A small image captioner, trained from scratch: normuon at rate 0.0034.
Rows from block 8 of the image encoder of a small image captioner, named by matrix and row number. Rows with one number within an expert belong to one neuron, the router's apart. Each number is 200 + 30 x the weight over its row's rms, rounded and kept within 0 to 999. All counts start at 0.
Before each expert's rows are labels from the 100 images, of 14976, where the router gives the expert most weight on average: "top examples" is what is common among them. Only what is clearly more common there than usual is listed. The data: small charts drawn from random numbers.
# router: slot weights (encoder.blocks.8.mlp.router.weight, 8x320, trained with AdamW), inputs 107-213
# up: expert up (encoder.blocks.8.mlp.up, 8x80x320), inputs 107-213
# down: expert down (encoder.blocks.8.mlp.down, 8x320x80, transposed), outputs 107-213

# expert 6
top examples: one colour; line chart; trend: falling; scatter plot
router.6,206,199,235,161,167,150,261,253,259,175,198,210,227,249,234,225,187,162,140,211,161,150,190,186,219,210,245,215,243,134,148,193,164,207,203,226,176,192,169,201,227,179,231,174,183,249,195,176,188,152,194,155,166,198,234,180,285,187,201,197,211,226,208,212,239,183,218,190,195,197,207,163,261,209,240,201,188,206,125,138,232,185,156,198,229,193,213,186,176,207,179,195,225,161,226,241,189,179,245,195,229,217,127,211,197,199,202
up.0,165,183,222,186,156,241,211,200,146,203,178,183,221,236,181,207,170,198,185,200,200,133,244,205,264,190,197,236,207,188,181,204,237,200,249,186,199,202,169,207,208,186,203,232,158,190,180,243,204,240,176,214,205,205,207,234,250,173,225,262,235,164,222,177,200,208,231,214,164,260,207,230,147,176,233,180,250,239,184,205,256,172,190,180,162,173,193,246,238,218,216,206,166,199,181,217,182,203,190,196,218,203,216,207,220,200,138
down.0,231,191,192,193,208,202,198,163,189,159,224,182,134,255,249,175,137,162,173,171,202,162,192,221,254,241,199,222,229,238,193,210,214,226,174,241,212,201,227,236,188,143,207,175,225,223,217,215,215,219,188,249,194,253,231,194,235,200,227,182,239,172,177,228,198,151,182,266,130,199,210,149,202,165,213,183,158,183,227,221,211,183,211,155,200,186,238,191,177,158,162,205,159,156,176,173,232,214,186,174,213,212,237,238,195,174,240
up.1,196,172,186,226,189,215,220,179,214,227,240,154,219,155,202,245,308,190,185,178,182,175,244,215,252,181,206,191,225,189,117,196,179,130,267,217,204,225,196,201,201,175,200,180,185,196,274,160,233,186,239,202,193,189,176,212,112,205,209,165,179,207,239,142,184,183,167,200,216,224,103,178,226,188,220,201,164,191,198,219,219,248,245,215,165,190,191,203,215,226,172,228,198,277,195,188,207,168,216,225,115,150,246,222,169,158,197
down.1,226,241,224,210,243,206,192,210,228,195,200,268,192,228,150,198,224,194,182,223,206,175,123,168,243,164,241,138,224,205,206,203,208,180,233,176,201,154,213,224,214,184,190,181,246,159,157,154,178,185,204,244,164,211,201,235,158,200,230,206,241,163,163,199,206,194,203,153,231,218,265,110,174,193,222,204,221,238,226,212,171,209,236,158,191,228,170,209,220,234,167,151,198,261,143,249,154,143,245,218,181,187,223,170,217,229,200
up.2,184,212,158,212,238,160,170,185,161,224,209,213,192,185,194,222,210,222,200,152,200,259,210,148,169,202,251,226,225,232,234,209,253,129,181,222,183,197,241,169,202,169,216,213,217,193,189,226,217,196,238,190,190,133,221,222,139,183,204,150,185,192,216,187,179,192,202,199,246,177,163,189,191,178,231,199,158,171,283,196,162,239,206,201,203,272,224,195,194,207,182,212,191,167,191,192,191,206,216,170,190,234,234,183,183,198,152
down.2,244,267,255,201,237,199,206,194,161,255,198,198,212,183,211,207,176,209,198,225,189,222,145,155,184,214,210,150,180,243,262,192,134,176,190,197,190,257,197,189,195,233,202,196,244,206,180,148,239,209,200,165,201,202,219,247,160,208,171,224,223,209,193,183,250,210,193,193,237,224,196,228,221,227,194,226,182,174,206,222,212,291,235,207,219,291,175,253,162,169,161,202,154,183,200,204,190,183,219,224,192,164,173,189,173,183,183

# expert 3
top examples: dark theme; pie chart
router.3,226,184,182,237,186,138,203,178,247,149,161,217,190,258,219,205,158,205,183,195,219,235,125,239,207,198,202,191,187,206,217,228,231,208,199,205,237,223,200,199,242,191,241,222,241,186,199,205,217,204,247,176,174,241,202,151,205,170,200,196,227,173,170,170,142,206,191,192,169,227,229,202,193,190,205,201,240,193,195,112,199,196,226,178,169,194,195,190,175,191,231,237,193,228,172,195,200,126,192,224,207,215,200,184,180,179,166
up.0,203,177,228,221,168,194,221,224,205,271,230,146,234,198,189,190,260,231,229,200,208,240,189,168,168,239,229,216,178,232,215,174,209,199,223,171,224,159,179,228,190,138,199,206,191,226,214,245,199,160,201,175,175,214,232,186,264,197,229,196,210,217,210,220,244,199,202,229,190,271,176,185,220,200,191,196,168,227,215,203,192,249,239,192,180,154,188,244,254,181,178,226,162,243,205,238,200,190,140,148,166,176,190,240,202,173,191
down.0,206,218,230,152,172,157,229,196,220,223,178,183,129,154,230,211,211,197,173,177,174,151,186,235,110,191,173,264,199,202,189,219,221,185,226,174,225,258,186,198,174,217,229,228,182,186,210,210,159,203,195,213,230,242,145,160,177,168,170,183,200,156,198,239,210,196,173,205,188,159,166,265,237,201,268,190,170,175,172,233,188,172,205,212,208,172,164,174,252,192,213,179,158,195,185,210,214,239,201,186,226,251,222,132,199,147,200
up.1,170,187,230,198,184,167,223,234,231,205,177,135,207,203,141,231,314,211,210,280,186,165,178,161,184,162,177,270,190,232,171,215,176,217,184,220,158,213,293,233,205,204,211,164,182,195,172,188,184,209,239,172,166,230,245,189,166,187,178,199,202,218,190,209,171,151,221,213,255,176,197,200,239,194,176,189,224,193,209,192,205,181,197,177,207,193,236,168,180,156,212,224,183,257,194,186,204,165,187,169,190,181,197,190,243,202,225
down.1,220,173,209,171,174,205,174,167,226,204,182,180,228,181,208,267,154,224,174,143,189,188,198,181,162,185,199,169,185,212,261,173,198,138,202,222,179,146,234,221,278,202,104,246,198,177,142,152,230,272,259,209,217,189,194,217,189,251,234,247,235,186,182,214,236,202,188,163,186,216,192,187,166,167,239,190,209,237,223,222,207,189,207,166,208,162,170,211,176,240,125,175,247,249,200,222,148,228,204,201,166,234,162,246,173,187,184
up.2,216,184,215,198,203,224,204,250,212,206,183,217,192,170,149,224,134,237,135,235,197,219,226,154,193,206,231,177,181,259,215,181,218,167,165,218,201,201,138,219,146,174,178,222,185,188,195,206,221,230,167,210,205,247,202,256,203,168,235,161,211,191,238,191,216,179,244,176,185,203,193,176,206,192,187,194,249,234,203,200,243,222,221,214,201,202,169,138,236,164,250,194,205,157,169,201,192,256,193,167,206,195,170,213,211,236,189
down.2,187,178,228,188,191,194,212,185,203,222,242,205,183,215,132,216,223,241,277,198,204,167,179,171,198,152,175,182,245,209,206,176,210,204,228,189,199,196,173,218,193,156,292,217,176,222,179,183,183,192,122,208,212,162,175,200,172,219,180,141,164,195,270,167,190,207,204,250,211,185,194,226,202,216,216,225,202,211,156,170,203,235,195,231,180,212,248,209,248,246,228,183,182,188,222,162,215,194,201,232,150,202,202,204,180,202,175

# expert 5
top examples: heat grid; dark theme
router.5,172,275,202,228,250,165,117,203,171,165,163,231,203,180,116,202,171,239,193,224,194,211,200,169,197,159,169,198,208,176,292,184,177,186,205,207,173,140,219,248,189,239,179,222,187,236,201,243,201,204,175,148,243,201,189,211,212,233,210,242,137,211,161,229,169,232,150,223,181,136,169,188,195,215,225,228,196,150,223,231,215,183,200,195,233,200,216,189,247,190,155,123,140,224,227,192,215,204,222,173,182,213,246,211,169,188,196
up.0,169,261,190,185,161,210,156,211,229,190,180,206,230,244,150,180,195,195,162,148,236,166,197,210,221,212,197,189,220,216,159,223,222,247,165,178,185,224,219,222,203,229,191,233,209,188,170,198,207,188,208,172,212,208,207,208,192,196,138,212,231,166,186,229,117,206,198,200,224,207,222,227,185,208,188,206,212,176,177,183,248,187,154,203,210,241,188,241,206,209,230,217,204,201,216,193,170,137,155,236,164,266,202,199,179,228,147
down.0,198,195,203,198,179,218,173,195,196,234,174,179,164,190,202,197,184,200,272,175,256,198,196,156,185,163,200,158,239,196,163,173,226,205,160,214,176,157,169,182,220,232,241,211,210,281,159,229,202,210,190,181,173,178,258,183,232,211,178,196,217,206,208,185,213,187,224,149,217,225,202,208,205,216,227,179,145,210,187,190,167,221,187,126,251,226,134,235,265,195,206,192,210,218,162,172,217,184,189,187,209,271,212,200,164,165,191
up.1,197,232,218,177,260,140,116,233,200,187,221,205,198,223,183,218,158,204,205,198,182,215,258,167,206,148,208,202,219,205,176,208,193,171,235,190,188,222,187,184,221,175,285,211,237,188,168,246,192,210,183,208,262,150,178,210,224,215,220,239,203,187,183,234,211,185,161,210,187,248,194,217,187,202,171,220,167,238,218,257,178,197,196,175,186,183,201,233,198,245,190,146,212,130,192,197,199,237,258,153,138,219,212,200,227,197,212
down.1,233,260,229,166,162,172,181,168,207,189,169,186,260,174,240,169,219,176,203,189,151,223,176,182,201,181,211,229,238,255,138,265,221,187,253,215,142,227,196,177,186,211,172,212,194,215,247,200,178,188,171,178,259,182,229,223,222,213,250,174,263,178,194,146,183,168,175,240,210,206,182,197,234,175,172,218,148,128,180,148,201,168,186,183,209,219,161,253,184,218,182,227,155,114,177,227,186,216,205,254,204,201,166,230,212,172,184
up.2,215,167,218,165,222,179,203,217,218,179,202,153,178,257,156,237,206,204,244,206,171,217,195,241,224,164,224,215,195,236,223,205,199,152,205,202,177,190,191,196,222,180,214,271,187,187,229,237,184,171,209,181,224,168,179,200,161,197,164,211,218,268,199,157,178,215,194,165,243,216,205,213,182,225,164,239,198,130,185,270,190,195,152,231,130,135,225,180,234,181,194,160,191,284,179,180,198,147,233,165,227,161,199,205,225,174,160
down.2,243,206,214,227,235,243,211,137,165,223,161,167,204,185,228,241,160,196,173,245,181,202,152,165,199,180,241,190,165,164,174,215,226,198,215,192,204,151,181,211,181,182,206,150,220,198,213,217,193,180,138,197,208,207,258,155,235,251,206,212,184,189,188,219,211,237,218,231,170,215,222,169,228,197,185,215,192,203,154,197,175,241,193,233,250,228,204,183,206,206,161,201,256,102,190,228,207,136,211,180,188,184,207,176,218,167,204

# expert 0
top examples: dark theme; bubble chart
router.0,232,187,288,241,221,167,218,201,186,214,241,175,196,278,197,208,224,233,182,189,233,203,200,184,199,155,249,231,182,175,127,224,154,226,189,184,182,197,242,201,203,172,148,186,181,208,154,213,210,184,154,184,194,228,252,189,163,209,191,208,182,256,212,143,183,208,180,162,229,212,212,163,242,192,189,183,193,208,204,235,158,202,177,190,194,215,181,208,176,177,213,257,149,242,203,187,164,151,196,153,163,186,207,220,198,207,188
up.0,144,178,218,154,123,211,224,203,211,166,173,149,199,174,225,254,213,206,228,147,205,206,184,196,229,191,238,154,239,176,192,207,188,178,100,222,204,165,209,199,216,182,219,243,204,195,218,233,215,190,268,172,209,204,178,223,173,222,247,164,202,171,245,204,154,194,229,251,157,172,208,194,171,201,173,228,195,191,197,212,240,218,225,182,201,157,266,149,166,212,301,213,186,272,212,162,186,213,216,183,157,220,195,153,228,210,206
down.0,223,151,147,155,223,264,226,177,195,222,156,199,174,233,161,178,211,217,221,191,236,220,160,211,138,236,138,241,194,171,182,197,211,173,189,226,197,194,200,169,233,174,196,198,157,243,178,196,238,192,190,187,213,181,205,184,234,166,233,221,221,178,228,227,177,247,205,194,233,184,193,229,212,185,207,148,209,189,197,237,172,209,180,222,199,227,239,209,248,242,236,172,206,210,273,224,230,174,164,169,161,262,158,241,194,249,167
up.1,150,200,162,204,221,211,168,216,243,182,185,194,173,191,265,201,184,238,188,179,219,199,221,298,175,206,136,184,224,250,186,192,210,236,241,187,218,242,209,129,208,190,204,190,213,176,127,233,164,223,186,171,180,207,198,236,264,245,158,236,188,200,230,217,200,187,161,194,152,242,177,206,168,217,215,164,177,191,150,245,172,239,197,248,191,176,190,220,118,245,177,195,190,271,208,205,225,140,159,210,221,168,210,251,168,200,171
down.1,187,212,256,220,198,228,186,245,218,217,194,235,157,147,176,191,156,171,214,170,233,181,200,232,228,249,224,186,202,239,124,214,197,231,216,218,176,229,227,194,227,255,218,171,280,202,200,228,129,161,237,159,202,186,202,186,200,176,152,209,169,186,226,247,195,212,184,190,148,240,206,119,183,180,204,206,191,210,233,208,197,148,199,199,165,202,257,171,213,184,201,204,156,210,182,208,239,218,164,194,176,265,205,200,211,232,208
up.2,222,225,191,162,208,163,148,188,194,184,145,202,219,230,168,228,161,242,209,201,213,232,172,212,199,186,163,174,159,213,222,171,133,157,246,226,220,189,183,215,192,192,216,234,172,208,179,213,192,188,228,224,202,196,217,207,196,196,215,164,200,203,228,238,163,193,217,236,242,162,212,198,192,238,163,204,174,182,206,213,169,210,234,208,209,123,221,241,205,198,138,152,209,147,201,221,180,149,230,178,285,201,234,206,219,197,194
down.2,181,189,218,149,185,251,244,207,225,217,191,170,188,201,175,176,250,153,230,215,205,210,268,130,170,174,172,229,227,162,209,205,201,216,229,194,174,203,207,174,181,215,163,222,183,221,237,220,187,191,174,173,170,216,196,142,230,241,207,206,218,217,227,161,200,185,249,187,198,169,266,232,215,148,190,144,186,210,185,165,165,236,208,201,229,202,232,199,216,154,205,184,131,237,236,216,232,262,206,142,174,238,223,207,226,182,196

# expert 1
top examples: dark theme; flat; heat grid
router.1,223,167,227,212,174,163,155,183,200,194,197,202,195,182,238,214,261,184,263,216,203,120,195,170,212,217,255,216,199,239,160,177,174,214,196,194,210,172,234,203,231,218,231,158,133,186,240,223,237,219,236,184,211,189,224,200,261,242,231,215,195,210,140,164,258,189,151,176,205,159,224,210,187,200,139,204,171,220,154,203,198,172,111,210,200,246,214,264,194,245,187,209,205,215,182,161,219,181,230,185,213,160,238,203,181,128,154
up.0,228,181,207,235,222,174,178,154,210,188,205,185,239,227,178,161,191,228,113,261,190,156,180,133,204,165,222,203,192,183,155,200,209,204,190,250,169,230,225,227,180,198,191,220,228,173,190,150,146,247,178,193,193,215,193,191,141,170,188,168,172,196,181,176,160,236,207,166,186,157,250,209,130,202,205,187,173,183,151,219,217,216,237,198,277,195,221,148,235,212,213,187,242,259,200,181,196,211,205,236,192,208,215,192,218,221,179
down.0,170,284,250,159,212,160,198,196,184,242,205,215,181,161,229,232,240,164,207,253,225,184,239,216,118,240,223,192,217,132,219,212,214,239,223,259,179,242,155,183,210,215,188,224,206,207,222,180,168,178,202,207,208,209,194,167,221,248,176,232,210,240,223,195,141,220,220,266,154,184,175,232,201,199,240,173,187,219,185,167,157,204,170,176,204,211,249,222,200,243,229,147,211,257,190,195,162,231,227,156,178,201,267,183,226,169,192
up.1,201,203,187,198,217,223,222,194,195,140,172,225,202,232,155,190,216,197,277,204,195,184,234,231,179,198,182,195,221,207,180,236,253,192,187,198,189,183,130,193,231,212,114,260,194,172,198,213,201,219,223,155,204,211,201,175,260,174,197,155,202,257,209,165,198,176,174,190,236,246,246,189,205,217,244,158,222,185,106,226,181,220,200,219,195,195,217,167,198,160,138,213,187,231,234,178,211,169,242,240,220,203,183,259,179,192,194
down.1,202,156,255,217,228,167,176,232,192,267,262,157,229,186,218,245,175,194,192,164,246,201,198,233,187,193,219,187,242,216,201,165,185,221,228,198,137,188,179,211,220,193,202,206,199,242,184,218,220,141,185,246,150,189,168,227,232,212,229,180,211,227,205,160,181,257,155,215,191,201,194,216,186,202,201,161,170,139,220,230,147,208,185,129,191,237,181,135,206,206,211,213,222,194,201,209,179,165,210,197,162,240,183,199,166,210,227
up.2,226,163,141,170,212,166,153,202,187,212,196,262,162,204,171,153,167,182,168,206,209,250,224,227,183,186,227,216,222,199,273,181,198,263,137,190,207,185,166,170,219,159,88,160,197,200,232,157,200,253,223,184,176,148,175,195,209,177,178,204,176,222,173,200,192,194,227,223,249,167,197,205,199,175,207,202,237,184,202,184,198,172,206,199,209,169,236,181,203,174,148,209,205,240,228,204,169,184,264,216,204,131,200,250,187,204,185
down.2,249,161,258,181,248,136,190,228,169,226,218,205,202,204,220,172,152,214,223,262,187,209,279,172,187,174,213,236,190,155,260,155,122,193,225,172,220,229,205,196,204,176,182,235,235,213,207,262,228,192,203,210,211,194,206,238,238,200,228,178,234,204,236,200,207,184,139,237,247,247,158,205,176,217,191,211,271,225,240,180,194,245,244,169,193,165,204,138,163,241,179,229,198,189,222,206,194,218,161,215,207,161,217,161,193,215,233

# expert 7
top examples: one colour; radar chart; peak in the middle
router.7,196,193,239,263,205,226,252,222,170,168,187,174,102,204,211,153,191,209,214,171,216,200,218,237,230,217,263,180,230,221,232,209,203,202,174,225,208,240,197,225,237,181,185,207,199,220,164,245,238,174,205,257,250,205,159,205,200,220,279,184,185,189,200,148,188,172,207,186,176,230,265,219,224,192,189,214,151,191,197,238,201,211,202,223,163,152,278,136,154,166,216,215,164,265,187,190,159,195,185,185,193,183,247,220,215,201,228
up.0,215,199,237,214,244,207,174,259,234,225,211,205,195,254,213,187,231,233,126,266,195,206,174,174,198,270,159,238,197,214,121,208,154,201,123,222,196,182,246,201,176,207,241,207,221,211,204,201,210,235,231,199,177,229,220,204,231,172,136,220,191,168,207,147,168,184,173,175,195,198,153,180,232,152,235,194,184,183,195,201,193,159,153,212,194,182,135,173,182,197,197,142,159,220,214,253,178,194,136,184,259,201,192,229,155,233,173
down.0,179,220,185,190,218,197,188,182,200,229,191,225,205,223,245,183,156,168,231,250,186,190,240,189,196,165,188,251,140,181,206,180,202,217,248,158,213,165,205,178,183,217,273,168,196,213,231,215,191,185,228,222,226,212,231,163,193,154,202,181,204,211,186,273,181,218,232,200,204,164,241,176,227,150,207,155,188,183,155,218,202,177,189,189,232,227,216,198,180,236,155,184,177,200,170,182,255,226,192,258,199,181,211,216,224,242,235
up.1,201,181,148,255,218,123,269,218,269,195,217,214,257,206,217,193,207,262,235,161,192,194,189,183,231,160,198,207,234,215,254,241,179,165,238,180,184,165,227,232,150,220,212,174,200,180,99,157,187,185,178,182,203,214,173,161,184,205,202,182,182,162,189,225,226,186,252,230,170,192,171,194,181,210,178,210,199,228,230,252,192,239,232,146,187,202,201,234,193,193,202,181,201,221,202,196,220,203,219,200,185,176,242,239,240,196,175
down.1,177,196,140,208,186,240,173,228,257,212,227,232,165,209,212,198,176,164,109,150,192,137,222,226,232,200,217,231,271,172,176,193,169,180,223,158,197,181,202,254,168,237,183,200,194,236,213,209,186,179,249,267,192,198,164,180,194,214,210,238,235,202,205,217,213,193,178,205,223,202,250,214,190,200,172,229,233,214,221,181,210,182,179,213,205,188,194,150,186,189,228,173,174,224,233,193,275,166,220,143,220,192,231,220,225,180,157
up.2,178,175,222,204,147,243,193,244,175,207,228,174,196,198,224,181,194,212,136,224,221,261,247,203,177,173,188,189,226,152,154,205,209,212,217,155,198,190,219,181,158,199,187,197,210,199,181,219,207,198,181,173,194,248,183,239,207,210,199,187,193,208,229,141,253,205,208,163,206,184,191,194,215,216,199,202,178,155,255,153,173,200,188,191,165,198,227,189,203,172,195,256,176,229,165,213,136,155,237,171,229,204,152,196,190,220,183
down.2,199,204,204,239,216,192,157,153,167,240,133,173,174,214,167,172,204,202,187,200,154,230,170,227,217,220,212,196,214,231,175,210,178,166,158,212,175,206,226,200,147,199,253,159,163,220,143,199,147,152,187,230,202,171,228,160,222,163,281,247,232,170,197,204,184,167,197,168,219,206,202,245,213,212,192,210,152,137,189,149,219,204,207,214,179,242,206,188,213,206,126,238,166,193,193,185,181,209,195,185,213,225,188,199,182,216,224

# expert 4
top examples: rising
router.4,210,265,166,225,260,231,206,230,286,211,180,247,265,206,214,223,167,175,230,199,207,129,150,218,236,209,148,209,213,163,182,189,231,190,201,229,167,190,216,173,169,182,188,174,180,211,184,173,152,195,208,212,208,169,242,198,198,206,146,243,191,178,233,255,248,174,210,240,209,169,218,184,167,176,165,174,253,141,214,246,216,222,195,164,236,222,170,221,264,160,188,186,188,189,169,224,170,206,186,199,237,206,210,246,126,180,199
up.0,191,173,160,195,236,172,199,128,195,156,188,181,277,189,186,246,196,189,128,219,210,116,177,162,250,210,219,182,180,233,212,195,180,157,191,216,216,194,209,178,206,232,204,218,137,214,197,177,186,175,271,215,199,179,235,175,261,221,177,211,213,160,232,222,229,184,217,202,164,196,144,202,223,234,217,153,183,210,173,218,193,173,162,228,211,212,170,218,231,247,214,171,213,193,224,205,229,176,222,187,186,254,181,185,210,183,240
down.0,179,171,188,185,210,157,223,204,254,155,188,200,216,226,158,180,178,167,178,167,151,165,171,217,210,178,212,200,166,204,248,161,175,257,204,227,245,169,229,233,190,156,188,161,204,224,235,219,213,181,167,207,191,160,193,161,230,199,275,169,236,219,175,172,192,188,179,144,230,183,187,182,171,211,242,209,227,188,188,187,212,184,257,267,189,277,187,208,190,218,215,163,160,253,206,185,153,197,264,189,174,154,220,153,200,190,143
up.1,185,195,216,172,184,261,190,194,157,189,179,205,258,240,273,225,214,195,157,207,211,209,182,249,235,179,204,190,194,257,232,237,206,186,239,241,196,179,185,164,185,204,170,213,198,229,281,196,198,181,182,232,225,148,199,168,205,194,182,179,216,238,175,217,174,223,215,238,219,193,229,202,234,198,174,178,154,179,176,181,114,202,217,169,203,159,257,217,199,242,185,194,138,245,150,162,193,217,193,221,224,238,220,248,216,230,163
down.1,241,191,137,155,213,187,226,232,211,184,204,183,251,135,239,158,198,183,220,157,158,196,210,236,225,147,206,159,147,194,162,170,245,187,182,154,243,177,199,180,195,190,248,243,190,213,218,223,183,215,225,247,198,197,187,242,192,177,157,210,192,260,184,136,240,220,149,161,215,181,162,204,228,247,233,175,197,214,228,191,195,165,158,230,155,165,209,227,209,211,250,181,205,121,226,175,195,199,238,156,196,205,209,210,152,134,192
up.2,204,183,168,204,203,222,223,263,238,184,198,201,211,187,139,177,210,187,122,198,177,195,167,220,183,189,268,178,211,140,172,253,217,210,231,192,232,206,177,159,184,195,179,189,230,167,215,240,201,168,207,233,186,192,191,177,182,243,208,253,229,179,131,175,168,215,206,159,207,184,204,195,169,191,189,239,249,226,207,229,244,211,220,203,134,124,172,237,204,187,199,163,219,195,204,215,200,158,223,207,205,145,163,219,218,242,189
down.2,227,202,206,149,201,241,153,211,182,224,227,213,242,161,221,191,202,180,91,203,189,217,179,171,219,199,234,204,209,227,201,179,165,209,190,242,170,211,179,146,168,226,222,186,241,205,203,154,208,245,202,190,236,187,224,173,197,268,243,197,248,199,216,243,248,222,157,211,187,182,201,212,138,177,210,224,175,186,184,205,197,187,180,243,183,263,167,215,202,254,146,195,221,226,137,186,190,189,186,154,240,171,173,203,158,159,229

# expert 2
top examples: dark theme; falling; area chart; kind: histogram
router.2,164,164,214,179,222,249,216,217,186,192,184,222,190,131,209,214,200,193,207,239,191,210,223,157,250,206,165,184,227,230,234,173,167,160,162,202,159,232,205,248,146,196,176,241,123,157,218,195,205,185,178,179,231,177,237,188,190,202,197,211,159,243,163,190,219,204,214,223,201,151,220,160,132,230,206,178,174,244,183,294,215,175,142,217,261,215,223,169,207,216,185,164,216,134,220,178,171,254,216,229,187,216,207,206,233,201,229
up.0,186,213,195,216,187,214,212,146,184,186,227,190,226,197,221,184,199,177,269,244,178,171,202,194,164,223,246,218,165,186,178,205,193,211,256,186,157,214,235,267,213,223,160,232,182,197,202,271,215,190,117,233,233,176,192,206,252,183,186,218,235,215,198,170,210,169,261,208,165,225,163,206,118,219,213,237,254,181,265,225,226,206,245,225,122,184,229,230,183,195,177,246,157,201,159,257,202,265,162,213,153,241,166,215,208,146,210
down.0,207,229,213,150,215,207,245,247,187,183,176,248,195,200,200,177,179,177,220,197,202,151,179,190,292,169,207,281,184,202,173,193,187,167,170,163,185,203,239,241,211,200,208,196,261,180,183,231,218,238,216,289,211,179,192,216,154,180,176,237,197,274,201,214,234,191,182,197,175,210,252,195,145,178,229,228,183,205,245,182,193,172,243,255,174,197,176,180,230,218,166,197,224,245,222,179,226,206,203,157,266,229,219,241,219,170,191
up.1,225,161,138,215,223,256,195,226,221,196,186,197,262,200,186,194,179,204,174,210,183,216,157,202,143,200,222,198,182,247,173,192,191,260,197,221,205,200,222,189,181,217,160,164,229,211,206,254,204,199,211,192,154,199,262,203,265,181,195,196,163,231,204,232,183,207,178,190,194,224,208,211,231,205,191,182,177,156,213,267,236,260,186,192,168,237,174,202,175,186,223,237,186,195,192,190,243,147,261,163,234,209,206,207,217,176,164
down.1,198,200,159,182,208,248,192,119,191,166,203,149,143,230,199,157,222,170,190,214,176,180,154,167,178,180,168,189,259,249,214,196,218,200,196,191,134,182,206,191,147,216,191,140,231,171,240,172,230,159,217,178,186,223,220,193,211,224,200,231,197,154,170,210,190,213,203,196,260,212,244,197,207,185,217,221,211,168,197,227,196,227,206,143,257,222,258,210,164,189,246,219,190,214,184,168,186,235,188,197,216,216,157,214,236,237,171
up.2,175,174,209,230,154,256,184,164,159,210,174,222,203,214,213,209,234,256,166,234,183,174,174,220,235,200,232,171,210,230,225,244,225,200,255,196,230,180,231,215,200,187,177,166,211,190,178,201,181,181,165,198,202,195,179,185,204,171,210,225,207,189,188,201,139,192,174,179,185,198,261,174,249,199,204,176,160,249,219,225,224,205,194,182,226,219,229,205,183,180,194,161,156,241,175,222,235,173,165,164,227,252,194,226,197,155,169
down.2,143,202,224,218,225,281,212,221,213,241,170,134,221,162,213,234,202,221,196,188,216,235,177,193,186,201,176,173,177,142,216,222,174,208,219,227,180,193,147,178,167,228,188,181,246,197,198,239,250,190,149,154,163,190,202,164,221,206,237,187,146,149,215,184,194,190,214,167,243,204,206,176,199,243,217,180,178,185,202,201,232,217,201,227,214,213,182,166,196,182,241,170,232,155,183,216,208,178,116,187,142,186,208,161,239,209,206